Weights of a small image captioner.
Model: 64-pixel images, encoder arch vit, encoder norm layernorm, encoder activation quick_gelu, encoder patch size [4, 4], encoder width 128, decoder width 256, decoder layers 12, decoder norm layernorm, decoder activation gelu.
Training: adamw at rate 0.0019, 4800 steps, batches of 64.
Data: trained on made-up ball-and-stick molecule models, 195000 training examples, 1.6 epochs.
Rows from block 4 of the image encoder of a small image captioner, named by matrix and row number. Rows with one number belong to one neuron. Each number is 500 + 25 x the weight over its row's rms, rounded and kept within 0 to 999. All counts start at 0. Numbers have three digits each.
Before each neuron's rows are labels from the 100 images, of 14976, where the neuron reaches its highest value: "responds to" is what is common among them. Only what is clearly more common there than usual is listed. The data: made-up ball-and-stick molecule models. In brackets: how many of the 100.
# fc1: MLP up (encoder.blocks.4.mlp.fc1.weight, 384x128), inputs 0-63
# fc2: MLP down (encoder.blocks.4.mlp.fc2.weight, 128x384, transposed), outputs 0-63

responds to: space-filling (68)
fc1.311:463520516518472486514509498478559491474509462500532467502519492493504460473509524540475475498531484499474496565453512545491444459517528502529525520458511510490506511479493461511476495522463478
fc2.311:483498534507464504497497468489518503534498509458538519514492502565503465491501496492487505508514438497474496511452522495528471463475506556504456469480483514525477482466453516481516572511486494

responds to: balls: three (77); small balls on sticks (74)
fc1.85:463506518518492486473508481530471501514475508532550520484497514470494511522544483488509496495504492493486531474479490518505541528504470523510483515464501477480490468486522538471464560488494496
fc2.85:512476494535491498488535495455523494483502490510524495484543489508498491538498487528500538547498538526506473485535457515486501491496545533488503508527557490501495513537489521525481547501478516

responds to: purple ball (89); balls and sticks (61)
fc1.272:472515520482531491476512480500451475515462486433505510496473538449529476491541548522452525505526507508486514500527498494504460506532495495495506471512492470476559510492512505490478515518522538
fc2.272:514488509505506477482458513462487521504514550510477500480538517516500561470528507526511497538491502511524448504511469498503526500491541501470495492502542470505474492517458497521537501477487469

responds to: small balls on sticks (100); dark backdrop (98); balls: eleven (30)
fc1.64:501550504489487466509495507501502453452453523557475495493511492516459550482493513512488490514459484509520560499465536508484496497530526476473516521440473527499524491513519509479515490488482482
fc2.64:546496456483462463523515518492495475473501468544508488503539505528517541526528483518524484538511579468507545505472492483447488500543509512493493487486501562506508540463514471509471510485471500

responds to: balls and sticks (86); balls: five (28)
fc1.223:459497491521481505506478562521476472456473493535467494517503548480482560510470517512497468542482471492509533459499526490497504450517466495494469525468456543543508525519504498449506485511424499
fc2.223:534511481483503516536492516461540537481500504537473533510530493525480565524493513527539472527465514436500514513535513508523501526499512521522471533474493531498491523468485459483491484476494507

responds to: purple ball (100); green ball (86); space-filling (72)
fc1.123:478484509466468459485486475526484470481476528537464507489501489475448452562504536482462511490514474486532528509501483483476457504498472506502517489535497473533494499506486478509489469498498495
fc2.123:454479494490496507508477498543487497529514476520533537552523493505529493537441514468535509446484467488483519495538478465492511493516430493503507516496512492489464526526530512514447516492504481

responds to: green ball (86); small balls on sticks (74)
fc1.342:521496522497486488479509500478528550509488504507527488569481505552507494485444508525491551497547542473504485492487485472545431451462478512474499480486472492506504505462524521522502493496515518
fc2.342:530492514521516464473525455503504495489497520535525485467516453521492512476512480517521546497438496501487474485506526433468511476498455478475508503486490497465552473484462477524474500501529490

responds to: small balls on sticks (100); red ball (100); green ball (70)
fc1.321:480504529533491505492495525471471521523484514456510488494495507457541548533514489501480506532502457510515515484540505515489475479492491482508521501550493544501494470506499524489488456539500463
fc2.321:484524489469513501522474491493493550490509488471513525504466503480482504460533505469452536490520513528472509536500459467527506516465497538473535498526447471468502454475514534532503511472491524

responds to: space-filling (70); yellow ball (67); balls: three (50); balls: four (30)
fc1.332:481486532485506489479472488512477514505479484481515517533478541503498430501553547518461511525549465502537509487503508487497505531493491526540529507518514489473518438522541513490490534502512496
fc2.332:496479427498461526450520484485544506488510561497495492509541495494516550498518524539559491497475506513507494464537516523479491527494518465501509502547531483484476466521490487507505520492476465

responds to: orange ball (100); small balls on sticks (99); green ball (66)
fc1.153:498521506466495519511530570532465467483470509508485480486485508518536486506497516462534501521529452523527477533538507518474486530493467523497487500498521466511450483500535504504505516449505477
fc2.153:529492505493494506489482515460465443533463505490499519569493447475504495498476521528526514484512521479520514533521495451497548497469493508502522508529457517479475479520512509510531580545495517

responds to: balls: three (47)
fc1.53:509512510516469499521525509501516504471520514576530471532502479540472524522512501517492474540470517512498521507496529519534522484526482509495507511471479569523492482526487499448503499501427463
fc2.53:528465466501529498495490535464507530493503512472485475495500518532524502494475517516510482508506529471492479496535487465467499505484524477470505496478478543513522518482479448475485544476520449

responds to: balls: twelve (30)
fc1.225:476498544499503519470532464545472478496493477504531531510542521516523490479526501474548537477475510492490497432496510461505487513557523513473499514523516510486449464506477460476513510523495501
fc2.225:493478545493513480509459458514515480436484524479442537515484474508499509495489533501495455506499511533544528559500491542511489475449509510484451479502484509514501485477520474490554441530490522

responds to: green ball (91); small balls on sticks (62)
fc1.361:517499500508502526518495489474501538512503490479501486440511470547540535519492503482547484497484511547506533521490483463516512471495485523510466528511502472539535497531498481545487528502465472
fc2.361:486506481504553530494524508501533509520507526534485489481488494444516520504474502500518500476536468504492499505470542509473527480507507444460472514500496521501476484522475529503494514532427545

responds to: small balls on sticks (96); dark backdrop (85)
fc1.374:520484517483467485473523516528508475507531480525463461523475497504503480482485510469483513507507502448500535540450529508537463477466484497526517521518525513476442540497548506501504526492454557
fc2.374:492535483508533520427461498506474438493516477504513474469494515514474528502475506459529466513542515543502488477515494505458471542504495506503496488470476524510463517480474507493456493490475480

responds to: dark backdrop (80); small balls on sticks (79); balls: five (26)
fc1.46:498525528501491570487520490489481523446516492451542509518521548513508517483480554524497482502533563498480521477496495494543475495482537505534472482541520486521499505500512531487515534479511509
fc2.46:518546481490478435485497512458464482496540518448476521494504498535509495509507478498505496516463487471501525519469516473497460519477499491519497506517513502476489506537538414504476470494497486

responds to: red ball (98); yellow ball (83)
fc1.368:498489515485483473500514499471512540526467541522468496516453510511520547496559478517440512511479485587460490475488493484489485522505497490504503502500491516499501506523464468474478474520457486
fc2.368:487491496481511464498437502479531504489552492510528496503502505466513518503491485479512512473514534544530468487531498499490521486466488518467522468507490497461539490508463495492506525477472451

responds to: balls: three (76); small balls on sticks (66)
fc1.305:492540501477486479475506450499495483468453502474507525475494513523509497497513544504517518501526498535510520471478497513518548501506517512500490470468471480506491485509559549483488511497499473
fc2.305:555472479503502476508475482510515549479524527486490488551500498487507472514518498520496538528457499488497497529501504529555478507499481502474536495530488494524470512548523489519471496492498504

responds to: space-filling (84); balls: three (32)
fc1.132:512500532508461484488509529520447505483477541537496491489522498467496532507480520494509475571480475509524515499490526533526495496513505519484513524525477526512518482498475499447486503441475467
fc2.132:478528530526513495527507527494485461479502501469505486521499498476475511484459483486475521493562529458530513495504490508492538530497486470530508524471463506510499467448529456445483506523500496

responds to: red ball (98); small balls on sticks (75); balls: eleven (27)
fc1.266:495477515510474480498474464497503516551506479539491483535553485535493467488494534512463466481521514525493501500549525510490478524550493503512478555483508500518489510486491504492518501450532503
fc2.266:512503513510508510494530473462472512484480497465521508517522484495519487417492486490476494456505560503521502517504487532509528518503488505533509515450455500460509513524518506485511444522495472

responds to: red ball (100); small balls on sticks (70); balls: four (26)
fc1.276:484512506473530495460487509520481519467536525451522483549484526499477542476516491493447480494482504521464482495502536493508464460493485498525522511495464532477487479522495513512451519541506511
fc2.276:507507510488544496464488520525491573490524526465474504525485518509492505461472498509468449450488477516477479481494512492496478425482469526535495520517471506541517513526504492541499512494500498

responds to: red ball (100); small balls on sticks (84); balls: four (27)
fc1.3:494521520497489526476523523543461489483472533500532538525511481483461531547512531482497488501491456482534536496491525513509483476501486553534510506502466517510506453516481507487504493482453478
fc2.3:492511523492513510507523514487517475460511505503494513534509529522480509486503479489475508511518540446442499494458456547476481498476490523527497536486465468503503485489501499482449545505505510

responds to: blue ball (100); small balls on sticks (82)
fc1.24:509493500534506450538470514541535527552533538503481465512513494465483521517517526476501501496496529459473501485481499507486478518535537532544507499524512499472492523467452512482493479519530483
fc2.24:520501474497476480482564529544488517527482496485546465518482483535495480508485480477515525513495440510547488489482470536525487521467483510502508511490512479502502518465530485476497555488499485

responds to: balls and sticks (87); balls: four (45); balls: three (29)
fc1.47:496497532450506511470497484513460520512469523424500518475499485502479542476548487516512535550493509511496503475498546512461517490458493485484479510482479466488528510494469498492510522532502511
fc2.47:534492502493501490474512495474516492486511524524483475529532504506497525459474483539510494522455455511478445530476514457489501547435539457493484507512496493522498465486465494468513509512418499

responds to: blue ball (100); balls: eleven (33)
fc1.151:520509497470512499500521490524503517553479487545532464470473487538501495493539502476502485511513486500502525455512486544468485476484486539499529500579517496503503487480538512513486507502507498
fc2.151:484508503488508471538520462531536544485496493520481519537504536470485486517482467485538474443501448485490487489500471497479465499499507509539497506520462527582502503491526484545502500500499489

responds to: small balls on sticks (100); yellow ball (85); balls: twelve (27)
fc1.316:490506530498464499496481446487470517493430537520504486527499464515518515541513512496505502521527465526509519470505527504492524485541488530485498497526509493553509490495533529502501470495464471
fc2.316:510543465466517482505492498498519531492537466479482527522505500541506527501511504476529478461530489469458474486462520520493499517500475519492541505487482536524528442478523527550512486524523534

responds to: dark backdrop (81)
fc1.174:531478499475478462572481491495512483497560499498477494473475501496524469482487531482450498490512481512531502527504448495469499489505503542496516505470493457469507442489509516467509506512463486
fc2.174:470516504481466484461492502488528504481463532487518492525513500522473495475477517489496502480494498474563529521476534511513488534525511484530500453503495530518541547512472502521478535474486491

responds to: small balls on sticks (99); dark backdrop (87); balls: ten (27)
fc1.194:518458512516533513503491505524511485481485507495505465504529483505479480516505471523494523506520511538522500515519515504505463476510523497485506520483488460504426518480480501508491516510523516
fc2.194:528496513503454529503536466542453506502539463470501496483484465467462506493488492530484534516488498523499468499524487492482504495507519508512542525506522512494485467492502476476543495489516446

responds to: space-filling (100); green ball (72)
fc1.375:496476505518486483498538514544531509502491485496460500476500483488552525517548527535464485412473513487497514570545502455511498480520502524512524499515506509495518498527448490529548533498531516
fc2.375:481479473526484491506521505507506495512462512500481433532463470502493505468525505503526516474530531522522502494514479470507501447456480520565494520478571523488513474497493485497493485482506504

responds to: balls and sticks (80); balls: three (79)
fc1.219:477551530528544471463541491515453509506474473471502495453517512492481484489510541484465549524514497493530546500508528505529534538551482507470539520483494485465539471465520505506494473515503529
fc2.219:487489429535492486493484531493535532488528557508514518484498508498455530479553495492506450513464506543517483504512465523528526492499507511489462503527549513485489482544486502523502496457475480

responds to: green ball (79); small balls on sticks (68)
fc1.34:502498482532559538501533513495531459504453498472524493529534533544534513547526515490501492479473522478466552512495484496510495507473470531525487504492502549491509526499503513452506514524500457
fc2.34:497515507530501483477488523508533474492491491503482471510501490533486463513523484480485471456518523449467499487491529504507510503516512568496509501482533475470510446453505458520534510483505512

responds to: space-filling (100); orange ball (91); dark backdrop (80)
fc1.96:470550546466575499465504503534464520497494501493523519467460505461495485484489535514478496499492445526524492477477511476496520538508518542513529476523474485481525449496526515477528514503498497
fc2.96:505493496541474529517497496529516481505493533464478490521516496493504467466505531508445544500466542512515478498543506494530540499488526503483508479497487478516477486568497500502561506502504489

responds to: space-filling (100); balls: three (40); balls: four (37)
fc1.362:516521513474490498505514489500475531482504518507521503505526509519489525488508526519508482526489487534506510476482552496514502505480466539478536514532489533501513469501511498455455515465485523
fc2.362:530521481475510507534492535484469465489505491483452479494508489508490489500491494521521489508507535485518495501496510501468473473509501483502474514465479492472468484471442463438480487493524529

responds to: orange ball (99); small balls on sticks (93)
fc1.366:474499526491520497456504553542423510531523528491491540518508504480511507510517489538495502535505454487489493511529519514542493499520474477501502487564501499536483480533495501504485492474490463
fc2.366:503496511456565525499512540518513507468529531470471525493528540525487494494511471497505481525523456507505520477494528481471553502483488477485496511465480481487561533520513496526477523492496499

responds to: blue ball (98); space-filling (68)
fc1.280:522487524520523464465545448497531518537495490494445502505471513505494519488497557527518501517522466513500496487487480522523490439502505538510553512492504492482496519519497501418481507505517474
fc2.280:513501545507487496471487508470551481506518516488469479471542518479485461504459452488543497540489516510519486499493468509515512513517528492495466517500494480563500535485518488529458539479478497

responds to: dark backdrop (100); small balls on sticks (99); balls: eleven (28)
fc1.326:504493503463452448531522494468513531511518504524505514502499470506523580475516509507500491536530524524503524538488493501513429487487502498507503541498511503499464491554490499474491476483505513
fc2.326:500501507504527485530502513516477459532487504471482505453514509482527494503508504509501507511521534477550516462470456506487490456496481503506495548516480513555490483485513503466498538478527477

responds to: red ball (100); small balls on sticks (98)
fc1.49:475518512478516468492538491537456518532462482499528456503480479462471479482533508472479482489559486521491493461550511524486491466551498521515512540509512479502505481521510512513494475519493507
fc2.49:483495506494495504458529480482474542515559479458457498593462533508485504467489497476514504506507504450478530510500500475523489469483474552495504507517443484523505470482527505546491481468525522

responds to: blue ball (98); space-filling (85)
fc1.221:466516535452545482523474558525454548466501465531540532453484519511489491526523535510488532470501496525519506471486532510455490513499456502498487454503484475473522452514501501512474512491481532
fc2.221:518497462476530535551495484503553466489507526510533518570514503511471497494482487516495465493482515445488483514478555466481456529502505477506529503500471545536498483488513488494528491499501495

responds to: balls: three (73); balls and sticks (65); balls: four (27)
fc1.229:460545524488499473484540451512461474502455521502514493488490473531474479496504514507496517530508485525496546498497501506492538537517508542499507502523484494477500433523520540500476496496495526
fc2.229:551513486552497508499466502510525543503493547552507495527495490502466513442482516535489477525495521512472488527492500546531488498483481504485514526513477468535497504542492522519486527512512482

responds to: purple ball (99); balls and sticks (69)
fc1.165:498475526494510531493511480504405483501476465487497513479432516477518478513539512530470531557524476558501514501506504473496479489513496477492467500547498493498499482518536542441528498518529534
fc2.165:526508492539544497468453460535501496462522550493499508500530518506492498494487477534507524514469470483483515508493454505484560509473483513494506454491527524477527442499472479488560488516501457

responds to: small balls on sticks (100); red ball (100); balls: twelve (30); balls: eleven (26)
fc1.200:492506560479508491487504514544498537494470546503524450512500484525537529529501485467478491529511481538475509486504536531504477502517471472537521527473513475513505499488510472467462466535475454
fc2.200:498528454527522474497478526516525547489521480484484466516521526473514473487471503495500489485515490485470508545520514501501503508471452518509514511528498485491508443549513551515497543469498500

responds to: balls: three (90); balls and sticks (87)
fc1.164:516499561500473453460500455506478510459481483534514538518443537493495501472519530499501517539512487506515527519523490518535504540538476489505518487509485504514517471496518511493488514496501533
fc2.164:547465481528491483490473495467517509496511548480502510480518506516495517491519495556537486485483501535481490499513453507540533550470507471485489509532542477483483519529460484476524513458448497

responds to: dark backdrop (81); balls: three (25)
fc1.351:488477450514501472507529490523505519503512462484497500487504509465520528515493454516477506575506506510500496501462512496508510452496481454488499477484489483542528489543526511477496444487516497
fc2.351:568532534519530504500508489492479505516477505511495528494521497491503523524517486504545488481507505522435484447517482420485506507539519474465509501486514482494533533514514468494505467507520487

responds to: dark backdrop (92); green ball (88); balls and sticks (68)
fc1.306:481525492488513487509515507470521504523448499511498483516520495553530533463493511486495527534472475501470476457530495554522486480447500497497497468466521515534512495498490538494528480522473518
fc2.306:508584487540464495525517505528498515454477504517481496527499530479503473479506494480481535493544469514505481486505465501542518519523508484474469485507492540514511483508498471496541533500492489

responds to: green ball (94); balls and sticks (87); dark backdrop (84); balls: four (28)
fc1.172:466514478534537529495496475494545472492520475499458440483491496546488497494526517499522485474524455476518535547527519497451440537529499489518464492522495455528523488517496520480540467540472484
fc2.172:508519514482517493497512509537490502509515532532477452482474481508458440453517485474495525498458549481545508511495510477463495505487478547552520514491466541485467501548522510567528468490509482

responds to: balls: three (45)
fc1.349:474516533480523475553511524510469491463488511470454515536473508492493445488499494498523470481490468533468490509487451494524510493472513498503504491502502564481479506467509513536513512501484496
fc2.349:546542509511515505513489499506526519505469548472444495501463496527484489472475523490509519505471461496526484515500514461490523533471505513475538516471505521486498499447492523512460462444477461

responds to: red ball (100); small balls on sticks (99); balls: five (25)
fc1.234:475528559460538487507508495474511511483491494445514492495493531510470574516530465510469512502512479490492499486543500495519491493523451471558511497472499487449495508487514528481545488552513501
fc2.234:455484504496520468485500513494518510531516531456485503528533515550473478493472520533457452473484520450459489517520514491479455468501461488504538464495477514490482486480488488525497484487466480

responds to: dark backdrop (95); small balls on sticks (81)
fc1.227:497511495493481503505492486475503523492521480485495519541513489476507482507537476514458515491494475514525529561482457468509561460470493515520510501477450484510521508495520492484488497499512497
fc2.227:489506528517544518466502471511474489503532567513513512547517465519511497497512524561509501490439533483502482513525486542491477501519553501498493479537472506469518499512555509531495487503518491

responds to: purple ball (99); small balls on sticks (99)
fc1.144:460527556490473521495458511497428505509455505538525527471509482490492530509482533499490508496498483498515542470492531495501509493526489498495459526464493562518476530524528527485467446486479490
fc2.144:533511500460511531518518511485544504459526471518498521503509510546517515532479455496534459505475509433447504532488510490509528531515474528501504514491432526507554467499508531513506493519480494

responds to: branched (93); balls: twelve (31)
fc1.284:456514512491474534515504498479472558486477494529488518429517503506553546497479509486518541462540479533476509476477476502484513486546451511498494496509437541498520461483515519498509519501475487
fc2.284:512463443486514534504487490523543463479495488531494510555482513521502498512470484470533494531466510477518492484501542513513451513475494536502479575482473512558513500519463455521499541482499514

responds to: blue ball (100); small balls on sticks (76); balls: ten (25)
fc1.155:483519527542505504516469502511487521492486505524508469501470506535496580490527496483509494534510463540497505470506523510515467523551502507523479463541474487506501509493525509462453515482497458
fc2.155:507506439467517505540521441527483507496480496491481535523491504503506495505485482489504445488509517469491500454497480541476488527449507499494531506494472548541483466520538471551516478506510512

responds to: space-filling (91)
fc1.52:498503482510464517502528502517508529429502475529508445511524478501500505449496501520528480501487490520502547478524496535464529501484508496490513537495488504458466485461470498482497513534508513
fc2.52:448432531509470477465487482556469471536465478519536452489512493550469479501509461507510480471521503491514518483504490510538495502514537492479485531494489494461516537473492512490477500516466499

responds to: yellow ball (82); orange ball (60); balls: twelve (49); balls: eleven (27)
fc1.74:507469529525473511481482485504513482494494530502490527513529490496501535480463533483486517488503517555492493502477499515512545503485450497505541474460456542506512494503497522483505502471489478
fc2.74:469530469525487527528504512486488505451482455469488515525530503501500495486487468494567522481503487480504469479457510461487516503538500526481510525489450525500538486493505519531524504481469547

responds to: green ball (100); small balls on sticks (94); orange ball (60); balls: twelve (36)
fc1.20:491468541514485494498473509528468519518508528490517478438534515503506543509476519477485510503519484522491480495541532550473476482480489508507508452511501511495456471521468515489508493517491462
fc2.20:481529501506482489502507473541499500465501454490498537495499508535483482449513518473498522466525488520483463531487536492495532513483465512479502507491448507462504468515509515541528542499573518

responds to: purple ball (100); space-filling (85)
fc1.360:470555527521468511511509513518405487458478523527554494491496523510490535507478520495523510522488475530506485472489516494501527473501459546508503509484463506525530491491499493446503502462445477
fc2.360:502509506498512529519484505493522461471530455526499505485507473539511574525466496504507483522475522439492497518499516479520511501517455458531487486460504488508530503458495476465542477507506474

responds to: space-filling (100); branched (87)
fc1.60:457523515497540530514501514530457514524527486482511520466493505500498484459467551501486537465499510539478458519479509506480508494479502513484537528538482512533528446499511485489506515490449518
fc2.60:535464508519527527510475488505545469482513506505492509503482461504484444464476533522504492481466525499523518531477518478492451481495496520481489486490494508495487496530469448482545543522496504

responds to: balls: three (88); small balls on sticks (81)
fc1.14:497534543511508469489527488508468465477441483501539518485493515473502534531496516504482520527523500509520521492529511518497528556535495513503536504489484520490489457535525564473484534435501501
fc2.14:526480488513496446487524510495509556504514523483482470486533464493504495489504473543504514538493492530507480507526480521490481475491498526496494510540547495496491494537482521502486507514491467

responds to: green ball (99); red ball (99); small balls on sticks (97); balls: eleven (26)
fc1.249:482498556515488495505489472473436518512460485489535469476507514466542554512486478499468537511516482512469520505490550530511484501529498490527483480499482502519520455526512514517483512495491473
fc2.249:488499495462509489528496489466473510489540493466479518499517511514484495422491493503523510499473536487439477548518474500477528483431485539465505490495436513505532487483496486479506462514479524

responds to: red ball (98); small balls on sticks (65)
fc1.257:503480511472508497474529484434471473491508508519433526503537433475520482481510489565524485472539537529521524511517511497509521494462531507457526463497491525496464493484472463507499477460518464
fc2.257:526504486473476461498509523498531489488524513498531462481534525487530470521530555472449505501554472526524540508484484447505493498464507517502480478515497482534495501491472468498496533537489473

responds to: yellow ball (98)
fc1.304:492502488492490503543509490496481484513513515505487458480488468538475488490495544539474546525515505470449491496483484514467502466491507566506496493486491504496490502508474498528521508524516444
fc2.304:546532526503470520492500503539509453523517464488527466520484525519522478486546523477476525482531516509458533509482506516505499502507527564479520496459538528503464528476518481493529465506451500

responds to: blue ball (100); balls and sticks (80)
fc1.72:515529498485530511503488473538528504523475464531482498451449497538469498523498522464532492504527481498506538479495494561458480504508484510513514489546501503523530493491524517509488506496492469
fc2.72:489508528457517501532497483536538522523503498528514541532487496496513487508481495495518452449486481476464516460480536490474480505481473494508506494504510511570505503521523502548511516484499517

responds to: space-filling (97); purple ball (77)
fc1.57:480531514466480527446510520528442507489492488548520532500494516469497530555486509546496471511511497484537506450492548506517527491507479542504550506498473532532502437513498487488478505487458555
fc2.57:514476518498460526506502531500497471450493480503523517490518518502488536481504473507535488528500526480507533519529522530490515498507541484510497499471469498514519493461485482480472463511515486

responds to: red ball (99); small balls on sticks (83)
fc1.329:505509519470533449504472515528480532541480501525526527478501507479526584468497481538474464506512500499502497501529496517519467478497497527460436515489514527524499480523476519487488509486488477
fc2.329:508482520483546459489497562478508517496509450506461514497496518528511434531478512544515476449503506502539499516479481507519493480490513506486546508554482479484533503472471518521511535564527537

responds to: yellow ball (95); space-filling (60)
fc1.254:446510545469496504522489478507525513566478502494529484481471502540514488502478516520518501496504498530535549462519482495494475529519504440528503526518462516492493498535485492543497516489522490
fc2.254:496537521469518529503478491509486515496492512513529519548507478498488441507539514509481498524509489516526474514463477479507496445483506482518524487498503528474479439538452556495466478458475474

responds to: balls: three (49); balls: four (31)
fc1.134:492500487467475488505490505516527518452499496527496518486521467522501465515519492535501466530491475504449505488544514540505543523511517502518478473542461496489499481484520521486482486486441471
fc2.134:493477439517524476510487482465576518494509527484494504482536514469516515493532457504483488501454473510524497498501460506519481478505510503509479495513460533495501518495514522513517475515523483

responds to: red ball (100); space-filling (69); balls: twelve (37); balls: eleven (28)
fc1.169:517485557506470518464493532539471544508502504530533505521462487485484547508504513525474468509507478516553530475497508521516479508526431527491510531498498510526517458527498497503446513470501481
fc2.169:517531495474540513520512504480525521413501481487524502544482494517516519511486500456520464476501513444494546481492498542467471504455528483483491523492474459493509498495502506472480503480517491

responds to: purple ball (100); balls: twelve (55); balls: eleven (26)
fc1.117:481517568481505506476509486535482521534498539526493475471468481493532488470557519524501509541511463517535502501511536477490516473515471543484510486568502525535534464500532528490466493497437512
fc2.117:459516494497485509500535472517494450494469490464511497478506471498511462542497503535474494540506524532441503513464532564463515474464506476511526470498441521516524487451501504458503532560532496

responds to: balls and sticks (80)
fc1.110:519477500509485478527513511507477518470489520526531483510492510511481552507509499508530459528484481515479491491515565505515479504488522510504486509507469557516486469532477494472485491508463447
fc2.110:516469471493506511472473513470562542524519554487499493486492502482495502493498532518515484498501537490532457494516493464525504502459519459489513523536485526524506534507522455514497527447477493

responds to: small balls on sticks (76)
fc1.300:503508470477515475486542537505515485478545487520449436504468527440531505427495500507484552498495484453506471511533493473492506499484501520471475516505508457488485475497487490503478490520508509
fc2.300:488509516447488464523540481568505487521484483532506469491553475504471487490497495524509490462487525497484446528489522504509531481470528509482531529490490486483492438457499512438518530512518494

responds to: green ball (72); space-filling (66)
fc1.212:511504506506518522513522498482531503549541502479498526509489520506510505418508478517494514467474479522533544506517546510460531496471522542501506470449514477509530488529456533477489517482491495
fc2.212:477494485515523519508520519464516473447455456495516492502503487483483449459538475482458527458509476500529501486498500539526491464514494472523503484498529501487487525469501500533526535483516502

responds to: balls: three (89); balls and sticks (82)
fc1.121:482528532528504498482494490493460474462439493515510529488517526538496490501511530514515526532490484500483520479481481498482515539556507520498490472499447493514496460486534534495479482460507507
fc2.121:549471439511479489470454484500523517470534514520486501519491530509491501494480482511506494517461478517506440539504495500535482505486476473523502481525516454544482493540500525544502513480496516

responds to: yellow ball (100); dark backdrop (96); small balls on sticks (95)
fc1.130:466530494453503474514502473496472521520488507476544526486459463495515536489480473532525494529464530514466507535470494518501484492496514498498495526485486504499507474513541511488471564486528519
fc2.130:474470461466499495517471511500548494500505522506481492540504467502542516499526521521569485473474483475545479534454500477495480544505515484487474508466503510542503509524544513500429504532522496

responds to: yellow ball (100); small balls on sticks (75)
fc1.154:451490471454519488489482481439497551507464453509462458508463478462517476549514481507509546492522505469570511514477468512510495486486445447474514499502504485516506484550480493477504512495479501
fc2.154:485509530521513473488494510495464534550485485481527503563556468542508481526556525505502470478458485535476533469475495478490511477486467515512472533490458499487470483516452443505524481499500498

responds to: blue ball (100); orange ball (68); balls: twelve (33)
fc1.97:500521498485525491513481506516477506507509476516525508470463504520491535501522539511482507503504480517501525513506490585472510479499469504512528476526502480502520480500510489485478507501482465
fc2.97:520481492515502514563489495520521509508497485511499526521536491514462519487486513471519471514509485461491513479478508496468444477465498477498489511524450524498491475470482505522504518474536484

responds to: yellow ball (69); balls: twelve (59)
fc1.124:519502518529450532489469504521496501522519513525514471528510504523489508517482508497476451533464495525483480469528513544539507498512482525536528486529470561522501460530508486499480492513440477
fc2.124:469483461484505502476457509480505522537500577484497485495488494527499517507518552528503519505507504548525496527493483480521503498464500501480513495533485475499539483512538487477488511443508475